From a checkpoint of a small contrastive audio-text model: text encoder moe top_k, 149.4 epochs.
Rows from block 6 of the audio encoder of a small contrastive audio-text model, named by matrix and row number. Each number is 500 + 25 x the weight over its row's rms, rounded and kept within 0 to 999. All counts start at 0. Numbers have three digits each.
After each channel's rows are labels from the 100 clips, of 14848, where the channel reaches its highest value: "responds to" is what is common among them. Only what is clearly more common there than usual is listed. The data: two synthetic voices taking turns or overlapping, over music, noise or silence. In brackets: how many of the 100, against the usual share in percent.
# conv: width-5 conv (encoder.blocks.6.conv.weight, 256x256x5, each kernel summed), inputs 0-63

conv.188:500539490474423481501479523494519520538476488443486535468508490498458515569482493490494485422525488541497433500462477502545486504567506505520487519545538538502544500483513525500536534476544490
responds to: text has "wants" (31 vs 2.5); text has "brother" (28 vs 2.7)

conv.0:538449507496568525508488505499493485477531460511487418503480502529516493464519538474507542508482482504506526494491502492484470496502497500468487487499473432502486494511455478466491493528499485
responds to: text has "chair" (62 vs 2.6)

conv.152:499480482462521533498528486494542501521483504507495505440460463497517471522460484484488517488443480539474447487527492505545482454523482511473518482481517481505456506514454525482504447481521502
responds to: text has "watched" (28 vs 2.5)

conv.251:437470516492528483528503505490454469470528519473505482453490526526521493429495480505490519466506493497527506477514492496442472492478497483491449490513492467476486513509508519475514497505481523
responds to: second voice: none (73 vs 20.5)

conv.55:509500437494469464467491515471448509500488483467476484502434463475504472472509492469464503512476466497439517515495539506515492496520513520516492492503521517502505476484495524525521493505524496
responds to: text has "laughed" (39 vs 2.6); text has "left" (30 vs 2.6)

conv.206:485463482510463521465503481514514490533459479506491539474519447483488513422506502483524525527483532508471502470518495516542489507490512503505506505489434471504505469504491509505504470500484515
responds to: text has "measure" (35 vs 2.7); text has "later" (28 vs 2.5)

conv.5:479489493494501479519485524483447470495514532486499492454516495480532468494504522481528493490483490459469513482501537464501489486455484465490485464496477465477482488485502462467485463539497537
responds to: text has "girl" (32 vs 2.8)

conv.25:397482517491453523522482512525460496538527507480502514503543505499476508444515505514538455499535508503487476510499466497437503525481516444512511512542480499481527494488501500476492486546496508
responds to: text has "stop" (37 vs 2.6); text has "start" (25 vs 2.5)

conv.21:488503471501516489479474498415518489464440463482503476527486503461480505513467508420476529439455494527519519521512505491517492484514499532492440504507463503467490506532505473520482460502512488
responds to: text has "measure" (47 vs 2.7); text has "river" (25 vs 2.4)

conv.193:540482447485493486516515476500539480519477465515519508518466485481497497530484544448464560498499521547501479514524527506528484500557490548509522504534521521484504484510521523543528481485505507
responds to: overlap (85 vs 48.8)

conv.199:478518483505483487481516528524468528521474530461486524429486475480494507536493470497521509450505520550495469459507542527491490523502502549501458529535506483507519478496518528488503499422535524
responds to: overlap (74 vs 48.8)

conv.104:499507500455478525492493503514555495505468489499521495485520455484490503477508494516526487520512509545530477520511480502520489514545504479493565488529537466511532510494475520486510515490496529
responds to: text has "watched" (82 vs 2.5)

conv.168:530477484486510495484492491478496486490498474525525420482462531509485508505425504486448511470488447531534466491511468512472438484540467505498513470513473538509508498525506494490488441486492478
responds to: text has "fish" (32 vs 2.8)

conv.50:523484487487542461480505500495521459494489478494507460526486467460503464486480567477506520515499452499462499496474507469511478476522491542542492489525490489466495462476494461472495479511504497
responds to: text has "search" (26 vs 2.6)

conv.16:550479475475521493496492494476481478513499498504524527513491492499512494468479508501459536518522495525509494481500453484503471514547490501502514489522507530487516493498480494469511510469487429
responds to: text has "search" (45 vs 2.6); text has "chose" (34 vs 2.6)

conv.63:462511473470458490515483494495520496522488499485511484448505520487465492519486476515513459451506438516524442469502501490523501508508484466491545476511521484501516480481481495467506495507493535
responds to: text has "watched" (26 vs 2.5); text has "stop" (25 vs 2.6)

conv.30:513467490483518495509502504474476481471547491513498446479497503492523488482497472464439508511503446530496491490478540503510486491500444502427541471496490474494495476453491469489487524500470530
responds to: text has "search" (55 vs 2.6)

conv.210:541465489471539494506507516511493466506473490508532429537500485492526490470505532455537520468495503481496505541490527524490496503481552527530456533512519497515528463502516501519516492513514479
responds to: text has "cancel" (45 vs 2.4); text has "cat" (25 vs 2.7)

conv.102:547478531470513510498550477545530482554532543525526517480559487490506516417500523546550535522562515494531509506510495519541510518500545501494597502527488502522535502492478500487500508485489520
responds to: text has "change" (47 vs 2.7)

conv.48:506494506496531497513493487446505486469509543492511483505459476451494491496479527460517567472478510530494463498506494466498476469536505503535467484533484495468461478528487478457487443493526516
responds to: text has "measure" (64 vs 2.7)

conv.105:518501478500462521530493484548481506511514521510499502524550487466511505466502524448502513550517543508503514431541522474480478510501492495486525471535514487486542437445509519544505496547493492
responds to: text has "find" (25 vs 2.5)

conv.49:463476489484446487482497491483496491503463513509514525448496488504478473438472482493531480466498526537482493491525463493543467473515515487484465496491505467496472496533482537484535456452536486
responds to: text has "sister" (61 vs 2.7); second voice: none (51 vs 20.5)

conv.26:529474522482508496506461458491479466516530487527500541537524499503521499492509490494453519531491475526488513517507500489416499504533504475484514485503506495546498507494467497464519535501485524
responds to: text has "sister" (26 vs 2.7)

conv.214:477506509513499510492520524538453497548514522507529513540543524514539531475536511508539495519533480464523517498466517528462504536475533521459492498516483488478522457460507511528521507482484489
responds to: reverberation (62 vs 34.7)

conv.125:533513479508481497424492501493500527447516463502500489499474505476479508519528405483485435442484493543495489514520457516511491491498525527511536518492536509546478516520516521500511512444532444
responds to: text has "watched" (60 vs 2.5); second voice: none (42 vs 20.5)

conv.94:484497490509487503504458479523491517488467533445466512485506483487461539514492480465485528487473562551503450512526425526519497469480499505488475501515513524507466485543502530549502456488488510
responds to: text has "later" (54 vs 2.5); text has "letter" (31 vs 2.6)

conv.96:519471505493507517495557474491555501496498508480471513496485447473522479510476520481503534536495532540499510494517531505566488468503524536499519507512459445507484496542479506499496487512504535
responds to: text has "measure" (40 vs 2.7); text has "teacher" (33 vs 2.7)

conv.53:551488489489533474456525485472520497482503487493522499542484501490477507524491542423516548461501472533492469523499489468524465485557482561514434509546505502478446481529501488486504477479504466
responds to: text has "garden" (27 vs 2.6); text has "market" (25 vs 2.5)

conv.89:576464464484468485474554460529526503512490491533510490506499514523506501528516549509523530473517462480468513509505514488531503510541507546499521501463514547519496488484483528516501494485494485
responds to: text has "pushed" (39 vs 2.4)

conv.207:533524480478507499507497520474490492479493452466495478510505499534523529474491501512500485477541472534527524517453517537478482515461515467506488532512508516516490520417503502508502530517505478
responds to: text has "saw" (26 vs 2.5)

conv.95:525487487491511552495488509515491465520458507530519512508529486525504520462508485554530539516465538482498526520529511534448529526504532518495454527486527491517535509456536500524516473492495522
responds to: second voice: none (57 vs 20.5)

conv.17:536474488474537481488488465475530481497507452501529452542488495484472484506482508469490555490500486536513449515502469473506470486553470515503511482517505519492497505506488500507501480475488479
responds to: overlap (78 vs 48.8); text has "garden" (26 vs 2.6)

conv.215:509506494473504519515533540520484505488523487510513515515493523534530513482516511463522437535502491512504512508451518522493505514470498523499486518494517465469515486430514499525502546528495474
responds to: reverberation (68 vs 34.7); text has "saw" (29 vs 2.5)

conv.176:561478493495495509484525473501501488496512484530519446496494510499465490490487484493465485439528479532541472492489493523524473498527501506507536490495509551519532503524499472485491479476493444
responds to: text has "pause" (56 vs 2.5); second voice: none (44 vs 20.5)

conv.45:470474513485527525517494461501474506517509495512468544502519480493515494491504508504508537519486517533463537526533522461460476475493482478500476491476479479475480466486439496498473502546506516
responds to: text has "five" (25 vs 2.6)

conv.202:526521474490491496481497539515500535499501475451512504503496496525518521517506523512517456463534517541514518504487528531485484502494524507494475531530527452531509499476492529518510527470485494
responds to: reverberation (76 vs 34.7)

conv.203:490482514497558517531505515491500450516520505525509469520505509526516539503510545518519509469544463500527512542506528541483512511495539501503485537511489524496496516468524468425510498509522519
responds to: text has "shoe" (25 vs 2.9)

conv.191:509530483481446498493467480481538503506495466453496506502470467456492509565482500469475495464505505531514459517492475457532501484560508511494489504540510539473531496485498489474502520489542493
responds to: text has "brother" (53 vs 2.7); text has "flower" (30 vs 2.7)

conv.114:481460505467524535551488518528498499519528503509500481508521534502511511471521559524504482495502491484518490471500521514483501500477501482518517512496505508466509496484493486488482490543468524
responds to: text has "follow" (26 vs 2.6)

conv.201:485492493498498498484490499513471502523503501470514494552522477474518485487516527452523472483515512515459482535513423460482498509513540528514473509536481526495527445422511500503503495525513436
responds to: background: everyday noise (60 vs 32.9)

conv.54:505498476494523500526462486504445503534473489503502521510536508516506514464491548517493517525511494496523515478505462516459484521554497498528517497515471549475513493530489508526501476505497485
responds to: text has "sailor" (54 vs 2.3)

conv.183:529498468492432501494496490481580472492476460538555479529487488468418495551485531475490468483499453496529447501527483463504492480552472506491524498488504508493510508488507497496496486516494477
responds to: background: none (60 vs 33.4); second voice: none (53 vs 20.5)

conv.205:533494467498485482514526466516523503526493508470505505523480497466508487548507513454473550491501509571462506535503543511534484498539487533509499507533530498484500464528518521539522513482502535
responds to: overlap (82 vs 48.8)

conv.122:528473510506534459475541434511487478501543467508509499527489516482504488472499562441532522541518494491526507515523499484489451503515472538464511480531461477522500479488513502523501513509487507
responds to: text has "fish" (42 vs 2.8); text has "six" (32 vs 2.7)

conv.3:512475507480540491498438468483478470510506470495512475506523512520513503432453470531501519493521482435531535494527461529472489518485515494486509506472479504518493511518475494499503471491490502
responds to: text has "fish" (33 vs 2.8)

conv.200:461512486522515490500484495507477515533480508441487482522516485458497513475514489452501539483489541530499473517512486518511461527488543516502489505547506515488493470527517503529505482524512500
responds to: text has "feather" (29 vs 2.5); text has "weather" (28 vs 2.4)

conv.52:523479507507537519493517490480538503489462478555550469501509496515471512511463484523478528493489517481545510492537483503509470455521477527495499480499475474488498533554513484506482448503492526
responds to: second voice: none (59 vs 20.5)

conv.60:453518485524488461464546522491487497517483494500513517507472520453494510499489547507507526542503452523520487497485501483491476529519492565512486503556476486450511495522537486487495504483522493
responds to: background: none (69 vs 33.4); second voice: none (56 vs 20.5)

conv.12:529440502500450515480483469476491490485528476559515499523505499521451510447482517509504464543516492497504485497523411493456463480510471494491558457496459489528496502500477486493490447502488491
responds to: text has "fish" (36 vs 2.8)

conv.155:535528457507483504509522510495544516499506460524522489515494518498508477558511481485496502459485459497510452529471516505507509509540510521496498505458553524510525506503513514503526535511504451
responds to: text has "garden" (29 vs 2.6); text has "wants" (26 vs 2.5)

conv.198:514506467520526463457555493508503496480487468499500479528489511476485495520516548420549579514473474510487495518481512498536494500525526553489459520468489478489485482546526504517519524489510467
responds to: text has "weather" (40 vs 2.4); text has "feather" (34 vs 2.5)

conv.19:537505474513463466445496492500505498455500490523513488504479471469472469504512423484501419443486481477467513515476501463516503503498518513521525504480535487529493505489526513471511506486518440
responds to: text has "lost" (42 vs 2.5); second voice: none (41 vs 20.5)

conv.161:531518494494500479482507464476556464465488469520512506516483491469490488569488499465481538473478486517516475507520510470543501476562480480488535503495517510530501500496490489431505504460492515
responds to: text has "lost" (31 vs 2.5)

conv.119:466485494497496465500525529512463463470521485503527493425502497503498510441484553496561506527519512524493501479509504508458480508493463537499503524535476468500513509488548508522518508474484532
responds to: text has "slowly" (26 vs 2.2)

conv.140:488465469505515458479479498485458464498480534473485486435487486493479464476464458486514499455484501523477507483513509497521472484503521489491458493508488473476473470528515517466520486496505523
responds to: text has "feather" (34 vs 2.5)

conv.110:520514497488477511450463512529493520477511458488473493497486466472481474478503471497499450449490520580490506515500486509471501493496509529515522501523530519542485500478513533503512479412481468
responds to: text has "watched" (86 vs 2.5)

conv.223:445506499518546492482488506497465508519505476493492488513500469472518536467508517470524521508483522562495469535505467525462453527486536531497435513551503502470496478521532507513499454504521476
responds to: text has "beyond" (29 vs 2.4)

conv.18:507458480474506514509460498505498474513495504481498496526485471499528496446477488485490514484486517491477491523482483482489483492484500467506523491500459515484522446447469492510488459528513478
responds to: text has "search" (42 vs 2.6)

conv.2:514502458486441483490498477461525471512451503506518516446518492458487487519473511496505511466486489505450520482520534492507526506540473513504513514492493518487529478473498500518488464507505504
responds to: text has "later" (25 vs 2.5)

conv.148:472496510479491491531516516495498466521497517480512511460518488500497513535497482474505460495489478502475454520439503460513508519478526490500481516505506489447495494520505511435529521547493487
responds to: text has "box" (45 vs 2.6); text has "works" (32 vs 2.4)

conv.20:505491478481517526537458503505472495508527475456485497502494512521524506444479512508507505493522491475492513470465490500469487512500524431539508495494503510473495503494476492479481480522516468
responds to: text has "follow" (26 vs 2.6)